From a checkpoint of a small self-supervised image encoder: activation relu.
Rows from block 8 of a small self-supervised image encoder, named by matrix and row number. Rows with one number belong to one channel. Each number is 500 + 50 x the weight over its row's rms, rounded and kept within 0 to 999. All counts start at 0. Numbers have three digits each.
After each channel's rows are labels from the 100 images, of 14976, where the channel reaches its highest value: "responds to" is what is common among them. Only what is clearly more common there than usual is listed. The data: views of escape-time and Newton fractals. In brackets: how many of the 100.
# convs0: first 3x3 conv (model.blocks.8.convs.0.weight, 192x192x3x3, each kernel summed), inputs 0-191
# convs1: second 3x3 conv (model.blocks.8.convs.1.weight, 192x192x3x3, transposed, each kernel summed), outputs 0-191

convs0.134:562466425555449494401456503474531528517489427487488385482530678421542548465356533508625415486567488521528471508537436541542535578580493445509519470555508485513466493448480511406496580483465546487492582454478493491453467508494424573413535368523499439489571457414490493567526592530536519565524547513530507450588517534425560562444456604491451499548482499508400489576511447527488525533527493514457566448480555484561477462545558476407433540488503519516469513533521521540516503526405524429474585559519578493399512538536483558491423512493443502532463490448518520503487512467536529428
convs1.134:521494546511560469470559510528568474464602454449527583527516394535429492472548527561480432553437541468514491496515509514523481395415445492514509427494505611483505489444428512527535480499555476390505443532439535530541397517378512514472473529554473533471495477535572506529551531488474465563496499413505571508489610479445474471548586560469512467467399463626580578514481477484465579523523548513523522555562469429514438564595528506401531583502505529565513520420439554453578486487432525490507533486559578515536450535585480478466544527445485461477595377507547549543489397501560481580
responds to: Julia set (32)

convs0.1:445486532439512551438465484456593529486473519526547538498480630402497481459511576531433562478629516467572548416512476494517450496549438497456489407571521474500521477479432512434549539518508483502508514508547514493399519543484439470492489400460524445490557527525545538427542517466476507424533519502480574465360445421515487499415438519536524420490361562501459541474518504483585495558579481459526515355461575418575573432440537535515504543524477539499434529573455490430463493525478563444530422478403468473520543517509456512493542495530380565485540391573440504464455546478502538473
convs1.1:471560471441510513473484417435485467486530541450512434515610567487534442542546434574520509555530488525469433451493502481557527495570512482478470461504489453508457561507499480507389460460581483510646520576537429499439504513565541496436461536450497428552464465539548550526498556462493515525529554492497499559519634563478524435573495477473442470553577495497530544414460547604481493493507585472460510311439633467559461429526507568578429496521558479515389445447459496553515460537479553403475541475554449488581477495513423532530510527572501567521496473554512503442474418452528562575
responds to: cool (38); tricorn (36); grey (35)

convs0.189:527475416491478490455476472411472511474460363501469471529472514488570432394451493463506464481456555439487399460520525504489486550461457507519357566521514430497449492497444470399468556504508433518480426512531513476490409448478367431481462617407485346475505526528512541441484430469488499386541520445487505455483483545460472527368436556494524455563431508480427465526518426540452563463455463461530416433464517429470525446521414499488425484503551478484487508602493463482505460498433489552399501509424528484426520514461471529507419557536473516440436418429456508454459494553496517515
convs1.189:438523503381540399447449477521526499590473492567580546499492520533456467529522489514566357464461513541390562499479538502508588448546461435502517522492511402490514483513458466510482472549482527529521611469530594477485425466527464520532514560509536536550554455355618533471392510531462473525377523445562514520577484485456547522477504437399575484531475470524574618533473424432523546464566524600517528473614510533485461552586481594481537504495464512556556513446468492528496601439483506530476500565506406494503531444476511506415452497446501445479473468488406484531448472534457486507
responds to: vivid (70)

convs0.122:534484413395431502485513438524441450583582526486482566482554430427531490522560454475372502439516421448465515526449481522507471432444579528494471477525507476414537527552452489576516480523413591462581530523441542517429505472483495520533452498483426475441524519459482462549441442473492540372477457490554550476422467522516483586486530510451473482473448466549513575472435487548504467452488470420479584612447494444586458546500468499544580422491422531502426492545508441446591504340494572448680557479558479522539462414473517441463566512467463508502507520499487473482469488503459530476
convs1.122:476475482500466408473474557591497526402520531468452552533443449514560483510394512427452583495515528501574441446414493412458486486444438516444499483590520515526496577470465542548403545523585536526351573459592472448476485563537532464479477526454463538512548508601516480428604543501484501470553459486529551477444487624422467508425501470540572628506552468463426448607454558527505499550512490531480487566554461509552431477456467545472520526485441475456504541474526566519582536508529456477513399470438573526522457481491489434481511565443494564562445407540479496420464503420515408501
responds to: tricorn (77); pastel (45); vivid (42)

convs0.67:502567425466416501503401483499430453492501491514453587513510539443511543493522500459538554524488502494449474543491459498475500440490503473471476476512461418554557620501434446483516420600402512415508439410484512512478530491437567487486466471440424490491454461500400579541492483503466445391526502506488581368506452493497522495452484529523458452466385496544548515553525471521568479526530529486541648523408467503535529394554570427570563490578479595536415441498517441520477495535542551499604550514578508479441449400565440535437533475565446502538453425562449512559490426424511505469
convs1.67:467474369531472454494471579544507468480524491430487495542495469513525457544446476493522493507486542485499461479467503309563517424555490530478557500555473571486499568435568553517541576395508486513369552503632547485469503541511532497403514475532539555463439502555485473451567496539446437564513472469523528507414482626426544500518571472492556547531449457474481466594490552553501529489458474511429510547529459452568434459507471621586559496467490533550550530465520585477636514514521508533454548504506514544500483412533519473524483550495597631529502469370444544447474464468525513454
responds to: tricorn (34)

convs0.87:486501423392492474396482428423440527547397415521513475457475497350477478516446485479449514387549428566497623467462478451507467468478533485530493487511497466452484473463409475451522551479503456504484458529421369494456527489553413551416492450434507449540514492491490469474442489493556520423424454539527462482428400518424458497457433532526530468490447451520382466453464416532451433541548503481513414477397506498492446534521449533402478498474484497526558466407469511433483458444399538477527460516518490520454526479432489520542481470486504393484446392526471480396524530570411494471
convs1.87:480501608472499465473544398490520454442550504509507561601418432538504517506585438536531431556448455549456480505576543482533454439501497476561594452485501572491452489569452407453512424577570558525606562502511337604499512550529527529444514525506538519467504461500572562500539477449431473543504523407519472538530489406533434483503452507434434529505424517538485661504539543502531542474494575556509524455576499463442545504581530513415554496440506553530481513511541485556533428479461505478500512435528610519533464567508477543413448510488521428611521404451510515558490422506528485483
responds to: tricorn (33)

convs0.41:417542432471450466510409477486515438475607454477440493442480421465513429511593529510459477485452520524480480446493485510434529517587436467475519498520406470592506546503520521434515492526484498405568569510391490570405477494539400520481493411513484470469524541487427481519572455468488514405422502491484487506513538544514514513481540468460469460541532600483370566540545461549551472534463502537519518565480508490535573484476518541411464406447428582475504477459541507426409489414507425547481466555523473486558447526466428548424557483337479463501454416466489582348531523533482492559
convs1.41:487519501452396432533497477551552429463500534507463466511545492575518533504561459410514459534503565557502474507562547604544497458366406440537522469442571550508536485382483459530512378525505499511529610558527517484631505478469573517458567442410492509513476461532500560474467541565481443501456551439556481476493559355457528518433560434505494556481457481499556523604491502510551457472511507554549465555516514574495543592505550418431469495485421569521496497430500463483518476540516510504523515493555531439570599466532516516357471520482485543532544470422537462482564515574559610572
responds to: pastel (51); Julia set (34)

convs0.144:493387464515475497514369520480506522414512545498463498408446545465513514472457424482532546531502528501543491503544504558441436465479480429314532349491536539487461507389546526479428506497522498514517446469455446483505456429361559499494517223515478534457520463549534544566487416504415501532522453414454449492451462494406475549605494493459430545460540470531418529529494499524493532477520499479468471478492483541551479484473434451493525618484482425493476477529475513538469583568455512461512532475511447478483552457500446505496492511492461535469521470509516414486522482458495503469
convs1.144:557511539491467473510588449478497503459500535382455573488438511459496509517569561498514471553428421499453472508461496538495554450484484583521400546542543447415422501481511419459496491505431521493474491465483394505464476507602486502545534422435469527455461498504475457447461503527474437571524547272500472492499503471575498464477548538611445357501474499463585564506544465487492518541381537465488564499561515536484504489575563546411535506511519536563540387469485492471534365489470543499561540438488398548459517520478531490476444546511410436551448455528591533521457501542469485513
responds to: grey (99)

convs0.131:485556372500460491401488484538505418525457588469455550566519440513497421511601522526451517524405500417451463502482516516452498550548571497472462550498473471546504519571454456563494456430463557438583434449515480503668558546466444456585468593568482475466450573491538429536523512557485493434496506494511485514456511531594541456508527461427472545522511493468536450424527481518557452439512495505459571641444505425466420452531540491424501433436423509498558520518536460453573507416540517514503529515572513479513381470485533530501497487344505476491552480434488505430506366514548511502
convs1.131:581543445522535462462542489468506482468485483477514462554555516539522573462484440498453573529502591577537453535460507507483517504447416517453419526514520503532538527442455553526494516516581476522480524541568462462536520418545579475411495478470447578455445537595513523460510513490474510567527535492491467536537524651526442536478552496468497525564606404507580409440442519485541525464529497454487531321412609529546394520516545575482496610518497485508504435473491514486638530536467525490492540452547587501580437555449463466438495529444476439606478443534413518498395481580554494518
responds to: tricorn (65)

convs0.0:467517509481455491461522514552499417548522562432482538426546554521438497570558491482413534537606442539463463441395444541459497421454496553509550414487488476490484563529527502527380464520479476483526452490626478530550502554461513501570460485478497528463529569428568385376457523434454520437535551473454428499473527495490449448550548504527458512489476413463589491488471489479494464568570365535499506429470379527431515409474427485460552618544467483452465533395572534384554491409537476513423470540469473498527481545424488376458499498529457495465497473477537500508572523517489496456
convs1.0:449516431486462504659548561536479532501493549498514503561471476439506447499410564443498568475555438455599545467515466529530502528529596467535435498379522476457514454572488499630431604517487483539541522505620488550491500438540444441480361510503479503542482486479467394447503511468475462524500509519583516502562514593535464523513461484516541543448541507548449450523516556472472519516531465530542458551476385536448532433532612485537607571515436430511533521553414546514409468519470394438493567535388486569466491438426564518525547507541413478533450518519499520442455504552450486506
responds to: tricorn (46); pastel (44)

convs0.82:490582429442573493379495500469498505579465490534575500506525589445513503514484532545357541476482494434521580454545567481499558552596452460486476512519405500509518481456529471438585557430562529409481546517503525486569496530480462497510396418442423450606503437508482547573581517565531452495492476549460535516490488465502455465449516470480578505526456493433514444491510475523544482486485635537469547468365574467565425516442522537409482420593501516530511509539463539413438457340533518480446449527477514541508409508509486417492529502459480505529507428444474546443444508571417514513
convs1.82:515569489421497494439514552476558536538494506608510559386467493530463514549481475415522468464451543466496512492507550528471430408416492517427523395530533540502530541470479490574463526499485454538459526550432467469473509510418573471507641473432564465572607543514536455530449480551468522492469479456368462421457507515545580542509488482412477396491449383449517501396469507447452344548546464518576533465506452495558584523498381473473554520550582527571460502485463482531481515467453490566528502395522503529480427509450511517422408534457453490491516447497506514528429500574494571471
responds to: warm (64); vivid (34); Newton basins of three roots (31)

convs0.56:462567510495510526413503455477459515532446444502410450549525614540558470494485506477421512431454502423473513424519517499504433517484381457490387526480450406494517523455485476521619555450477521497546563490486556455527447535495405486488454493507464433556478402460464485535516442525506477402445471556525539467485442449602463544453412552424487527457478553503352505487513566490487490514433578482543476497480514482581486553517475501435407391476434533535512556529476470342521477432506503475386374486494514491502514545476566504516483528512478470482496513499491556374535561559433573568
convs1.56:493510434434524471442518451492512583492484500538486557484398408522479555522465450479446484524547542449497554466505568466460440416522521498577483496560499548581498543502415480415540473521476448534459617554422522497519476541473577562533566422473471435584548571577422512601498524536467485442568564452425511546453491474474508461488543528542381505460366528505500543429448619537567378523486459476538487522478563494600430520506454431456472540536545498569492549442511456521532511487442488559493510511525612491404500528538472439446467476422492492520506544562407471557439487476568576580
responds to: pastel (51)

convs0.55:434482547501407451508463489498500465494554446500399449421545481550486403495472524447522446537450529526550508478453467466466471555528469539515383483522424488443501525470519489502566430460358491428494562427540448447430506536536457536541455468460411493471469384476497493449444522572464459507448486564451449426443455523542485495436466500558387548446391450554548456497495458501531490497442496488433591504359422505493490484520548452450482612522388467531449423528475385459448499422561469500434482430497509465451458472549442405425497511597458471472503536489512517533442470434454475466
convs1.55:436543445432614538474511471616504528542508569440591652453559532512473549510525416503499434438542503527483524399414533425500532428509517535435500467503544519509535397541504479475480514545527496496457441450585437519531543633416457597562460495556500518513547500508550587513479539556507566425524469539499499545513446603442448392433444512522535543525475578534543508368498523524425492439502505423540508448441469525481568509532510506558560552507603479477465499511476501493581563513553543459537480457489478514478531430480494445482460463564448563500449507503529544478448392563457588456
responds to: grey (47)

convs0.28:438526501467449478478486483481446490447498493454416545512479616561449545464500490498455565494438454527447417471488560503383500527485437499452473543420644424527465539526489449536455440474486517410462515482565511520611500557516492510535454546481509499457509462508546449514499467461427473434519509449516463509568536399430548470423600528446531478492509581445510610433471511502508485460428477448548488405450398422514501492507403493629557319454438462444422494515497502453607494458552425566502495521451470491497377517475450535451535490442548434483497522460490547473550506469514508503
convs1.28:438518465439558489490512433451466476433404499415604497496566537520473522493505442546489540544536456567583400421530563464600518496414473490460463535466538525454493508507508550492466455447535419524586503566595519534492528472516456458427473514475449477551464508598451536503480469491484540519531487510528524585486555628452471473499554471490488531577581491501495545450548496544466541486505543464544487366461579482495476371415559515471470573515479418515416508535443525428543451506468541447504603562533512505557449453525427472515514520495480527563462489615518517507428329540556558606
responds to: dark (46)

convs0.66:493594485528504556551446447417449536559505515432471452428503533569495502491507496515457335453540455459409533505547489462523529445494433505485460479460450474537458480553458512562387455431516487552512506427519435489433529549492547471543513549477462445498512570585518460438484528402507487437502486575408382531473471507564520469491502446478500512433540499481489430449483495441522486481509500534486476478500401530452377454549542516552602543572462487515533434436466487458438460545447453506397337514493411543539497574418579431538440548586484454429472460445467427493555485463484534424
convs1.66:466465467525470549580412501475477481408506665486589440576507517422480498522455565467462535569542457549548505451490505503447490505456513427480475459423482445472543476506546449589509492547482483601509504468639498429473575457554426396470430526447521495520436522484529552412537499474452375462532486525558556611534565515467528497506453504511560520490509580456453443489506506510507483529515441453512511547468467584445541424421616459542516474548415480497553532532518475478519480543495435434495501491380469550495442436429565488574496517469490627600487561454425447474511535466455509460
responds to: pastel (69); tricorn (39)

convs0.68:478505523559522505466390450437481600514455469499525545621453495473513464422571515533466462559428531500452419550507494551508487504533450542404507643493459434552491477464434474453463530468542424553506515444506596482556451489445450428530487599497407433421476510504510526522396516469487498397484459477525474517540519503540524558409477483513497489455466524508478470498562419486460571441512505523465404578628496396481473437521585515585500452483464535521543535561437482518490515566384548525530480507553503447563485440553552533596427431463411529508521439536432408457482444565526516473
convs1.68:582478455477413469502466542485479478430463554611568501579521499443445472568485523501542453397513493554486571513537488500473478516498495462461436434521521435496445569525421547516505466461470515542479537537479459446455497451517535579462462534491503475495457416569421513448460481527562433453456436467440560561556473519431557494599530435468628453500517461444465497524428477508570487499568502545483553466556534582459538480546502526571524483485372509436556512612501499508549588555445497519562507542545318444581570464408550473511380571481550490554541524495418447444480488441492450528
responds to: vivid (91)

convs0.58:431576546444449513523500507413493500552560485566414502466522519457476409506594533478535473462491469442380469429475482560365441463568464461503487571465493434487525532494440493523510475509461515554536399532543433478386573497461516517524526551609514454448503476442469458360534593424473455509475495513513553456389469483507510446508542506454444452464549537444475470435494435526436449491551507496529583493506527426427491473587460478357524490364516521413508475481523483488448540524441519529454549532535420478463574494514459532511478485441451453510474482537460497346544475471519586490
convs1.58:423486560428549512601470411489479531501541416501480471473475436416502479504463535560505495507434477547514475434400509541434492510455455396468512490478537493463564391514470481520604558569466430552542610486459586543442541485490456505596468498530486577501505510476550517506521473513471337576544453547514486566517481415552593433542506418531446460508551508622559468567561457494456518511527493552436533603513378485485537461506565511473552500536532490514513590470474557533556465532580498541471476557438560568496574533531538425550494516498508542520526550361545507442525541566526496468
responds to: pastel (33)

convs0.119:511478420447484490425530577507483556446522473516510480460558595492507509459396565476431457471493535543439456471572474428469470564414506478547439471474524488511466525424444451383470533446529437528507532468480424455539550455510511513427427513370382436482505445596539485472599503476529466487429503508541450474399425457469464527443431479510540500479417554536408496523418460425527494512450528492480550434457468463519453488463380455406436477513387512477433462463384477539520411512454490393459476438475414449504428421487504513423522500556508442521492450470481508460457556436517491501
convs1.119:447493470533480541516523396466547501435470541470556504510545390482482457459549424513505423524548431527464419530620493397558436472460456463455523469445569569531484486456515521449432493436592459432523534563543391490617461511488509482424583443443493486525519465514512539598435555540507572532511497444489515509512564513512494480472430485470485512473451547540475596498484517641537529506430487501536408506481601471487471592489490455551461507485545580588511566420473482459475520476418462487460554423597638544543515415480408477460522437490491500472569489503499485506604462560508535561
responds to: cool (37)

convs0.102:466484513460453466426586519462459425415561562540458525471563550360513386468510470455459530458554515504430489491412486500457470422425508459495468468558442495482474586471497478490481456544476517507528391489528424447559448429386538522529496461476509517521546421436502406416420451489515531507428489473483519438408469490534461555490469461431473534406364458510460490460446513488465486442503432576489531485431481536399435473501431479383526506534544548411465483450369464466548481552557511594423520484510494462481499521422476479404457508526436524472510427469571500445511526488447548490
convs1.102:386518477441559538520511546537514579517496468523443447482458515470512497538408580581511529473407527445522513425448464452452381602534474469516512554496519514571557445445426496582550532493539354474458463491489522501491550452448483441487504452548516503366476499504486548511577435511413439535542522387496500565463505488423492487581534459561452555459498507575502524523544480486413498515558460456564584536554513422422462482492542513432603532514514479372466533542544505518554520490505491480503487592443501538563477470528517456496583494501506486583490440469471510570390589512540360484
responds to: vivid (36); Mandelbrot set (35); tricorn (33)

convs0.124:427460507494483495462496533410488485512524445496507536509533600480546520404447396432528493481425506466447484477451528552482555462483498477370478525462484488400417555498521502517421469494477486478415375466528532382559382446534541570380465554460498483517560484483503500469405458462524514527477570514473458482399513510444519570463446438504514485518492493502421566528530559539398637471464398503564498408478540542481413413479430475491481477535495530463462523448479507485486457524390448444493465481436508517484533501398479498420399495590466545461433512443542444481528532535443475438
convs1.124:515412506444470388482527410583527448427575512482448563599536523493427462463577515558552451646506519509491469519517585497608474435484466419445475492472506502484539442499494574431438451474543504461618489590550438512527458479507491602474494594620499451539515562487503488483460526514464464560431588524520559512509535487476509500597518527443485433476435541454536541456530541591388470520476551515431544430571476409519464518517489556526479487508573407516488528426410509480470434435476484431498476528553416519512526549594476446456574487477523462472459473466486509464571429498523564527
responds to: tricorn (28); Julia set (25)

convs0.164:550523525440457499523469457557524487530399499411513529406443546526500619574527525532502495421478419522406412511470510442505489502545506464575506626525529412521554528524416490560506440481510454412462440504495485480503570535537486482483516577477511504479474536460432404525574572395511557537510491545520472432579460524601524520471496465488558399480469499522537524434463425436496391471387476398554547568507454393602540426541517505548493429531497513507377492434453541497523443508481439539456477447514362512460455495507469451462529520505530445506474525483428494572458453475515486554
convs1.164:467532439545569455516518587477504589477398455530561443482512563495500506483394558512440460423464615443507528461455590570518486469505533376485531533578443555483495520556529555592496496524481382481540458503543521520504468523479457501488474413517409524563537487612527453528476523491479447518520495439491486586565486491400544400512579492478476457513571450592576532495510428432460491517606508562515498471544463528571423477501419504535456460475462450466478580470496507461541573569467506585479622476476422486533434507495487478589462539477352554486531516522447458568470520545535531535
responds to: vivid (77)

convs0.4:517437482503479503498537550582356478481416532506485516521486526505484562515547502514502499496471491464493435528515489526474536495521502553511513415413640526573491453488493515559468383487544511544406491502498462497447515474433611424491464449417450529568412531540543444493531456361568423450515492426533555462496500507566446397530486485402510455566556463429474481528493522478435476362592474548459544493585465552497448418503499503540506502580448542502520493475394470609546570522537551600465504470481535471480478509493488519420538437447561508471552530364501590505457451458535505487
convs1.4:435441462540416544510477509453467527442482610461461520467493489531460448552418486476483467527513442478520541377460490493492504527449574508507465476469483581455484426494636408548474531505464518522433556432511508510419479481514417502551444553457467534524558446586524442519514562493454510510528499484602479432499440586458531520489448462468499392459557540428488432514458470512555456451545415494494456547521447468462554457452601558525447502545510485427524556503483557484508451621528472487500619420440518585506446436585588438586456471412408472497491545539392490497570479524437570441
responds to: pastel (54); grey (32)

convs0.46:523565528441455493461439435438557585516525464494473490600540574487492422436522501436511524455526441534528543470475421518546523532590534509493508645559443443462497469547401471486566561540457407545541472495500621542540500538497451563444508565507444438402568469458441518514474528532488575548511488540545502434551521543550555543450566580573520516604494492542481546512515536523574457551428524468534520507497621429492541493593447457438455475457531515470504540511588492509490443566434491515572532546511509532542565532543532594562524531594468433478424448614410468452531515564490578473
convs1.46:495470461540542468481496610464512525473448434559525512447517558535490476506470480503502476362401529550591544473454566505451539495515518411508543550451488483577512545475472514611508476546531532525491583591569580428565527371502525576461512406463558441465495561477512572518498510568468466511455450529526503613506498486392477494405480554486512522439504447546521498497449466635562517529561586649464521510513510518502406482457494415467514537522475461428480477484512523504526605477523550460467510504453517450604481542532529435443395458450522492547542518486462441484381483449515589491
responds to: vivid (93)

convs0.77:504476569437395479449475495488480421515476446504485478507557549437530495406486402405492529501507458454429469472404486524474521469441511484503478607558497462413440545414454458519412422515502455444473386434529531420510424467503501525428512588479525441451537395441472465478403439421475538487470466510452438405424467568458477558469505494519449480462486487489451492500491540516436529535527424505517483475507487457520503343522362461454474507551500560467405514475513422505507508478449511616480570519498487493471546561380424497415406497526468472502420528475490438496507484506518522401
convs1.77:471487484388545531487504447551453504510443500489524489573483604452507498520559541528543544505423601560473462456469540477527490529572453493470548510445538459443488432468494600512501458552547513499537403498462381432458486459512460545604433565512498423419479433493508524470559465511446551493527550578516541502507474529425491406505418428503559543490534457506574561381472452443510557509506519455510530463552549570445514522526556616434526487477503423479474569436558607487529435500431530525433475544506381486528471421598413501489596522535500449611473438532502505471386582495506480515
responds to: earthy (45); tricorn (27)

convs0.136:466487450413422451515398543571445481528444545486463451431523565487499509513529479440538537500516502464462484470534515463398492474481503482335484479523496481502474506440410386519496418431523527467506544474495426364450487472487469473426531479513472546422477446490458458529565525482488467558489524454525581457526499471548477475509445497538438478376523551426490471514513371510392553447533501506463580421677517494597533446501526436426400477561486525540422506489558416460535488502446592517439520445447523451464573534476471534457441447549479536490490501516496444524482523437553462419
convs1.136:485558450447513470552496469419520497473489512479572452610530486443467503555443475496562562390431516461480530492468421515432472566404611520503450552485490567447561512470551491584499520421470444538530515582485376474469404448562424472534472495479504445464465479592445549538545524523507479500409506560453562606523496556455473477525433485556501437542476517434500449462433432593502563519509511554542465521497548555498604539595605517442491560458400397470545498494482495443472534591496430479491504490493387507530547486459534429539503435482442529519493539539388442560478476417491537512
responds to: vivid (84)

convs0.139:500504475441492526455517487486553452510534402448446465494503538526469573446443463474589597467439450483457531449541523552410551492505514527367435513479504426515478479513478458578521428482462554442477523421469467454479536432452556498437474435430485430448447397498468448504575565535468494512457503492597532530467439518582556532410522496463474407472477476502546487385431478480571464499392514406522513533500443448469530493391540501395448414387439523501388443479512512518587438480460497494532458470446422538405433438455480470481534462437500530486504520492399502489490415418459498477
convs1.139:483570423427542481463468460480485541457434570449539522499583541505475433492531430546496479529517501477476473453527551477538489526470450454490452506517503539467496523494551534478411467451572472464573496532444405450485528527553508571533471485510506452510544531549475600608540509494498575540587503499494425569511518578401558464488488411507441403524471478590505584408489535629502510489552555514519434485501624442563477493465605586520387458497585508472368480537475525469551467516497497445478551518555458538508416424566368499595481507457460523491548486605576467439532510460556542533
responds to: grey (46); Julia set (26)

convs0.73:486481487443482500539488472481515427419546592503491452453511583637512476530492513517490446420462456564349490535434428540522494434505457479515518478472536432512540571559498460599469387531454519426471456476598417512447493472441542568457491498518537556490544558516557458421508464422467492526563517488434488426545554459544604547501546460466460466452448506474533563534582456500560379486506446471559552502503404548466409454518572504578637528523539455479466436419456422506522531529550414524435523527530414510555421584475457513449496488487514477430526516482501449466543553467517556530
convs1.73:484550492489472499603510494441516548424550524505599529514461504438479494472427551504520529525485458426479538452507511445532488511403530436464486434519491514501508458481616528630484483502449471575466565454565558446480465486538439537411528507562488535517470510491530469457493487484452421524626491435522445535517470581496495459578556372494547509455547462487528491486568543438456455495624460534520555542512409558477500474499531539553510515519529488443522579581453672496659399519523450511516482487501465551565436443441563545533466569433526528585518595443523499451429496512548558551
responds to: Julia set (26)

convs0.70:425554424480499493462525543412477574511489543517437480487470561519506453439445483501464503480329532406514488371483522496474540461497443481682472564488461486505505419494492426505467452438437436550474447497543480467503500436514568452422544576532505542460500515611502500528507480449521464504486525539565548471372455442456472472430549507424504495524430505425417470533585567466460573422443483528554482361461579520532401466566426503486464444552569541461416526494490477480495463543420531493446488530407467546476465522493498555468460479566539531447502516502458535419498511440521530533
convs1.70:547493507408450440550403384479539410452450597537511498498531439474445424444549428571513455687500442478473513541589448542514566456435411405508495467436500489461585498535513529522409503510463564461521577562498435464580471479474482399488579540451536530549419479458541511553497515486504549552533508481492475469540537488499508506512492525441493484572506510502504460499493443584511606478519531481577484537477534441451529513517586512516376538397436439530518516456423478452470460508470474483456509569565592553557501467560453572480533478521500490505579421437473505447480400545548565527
responds to: tricorn (50)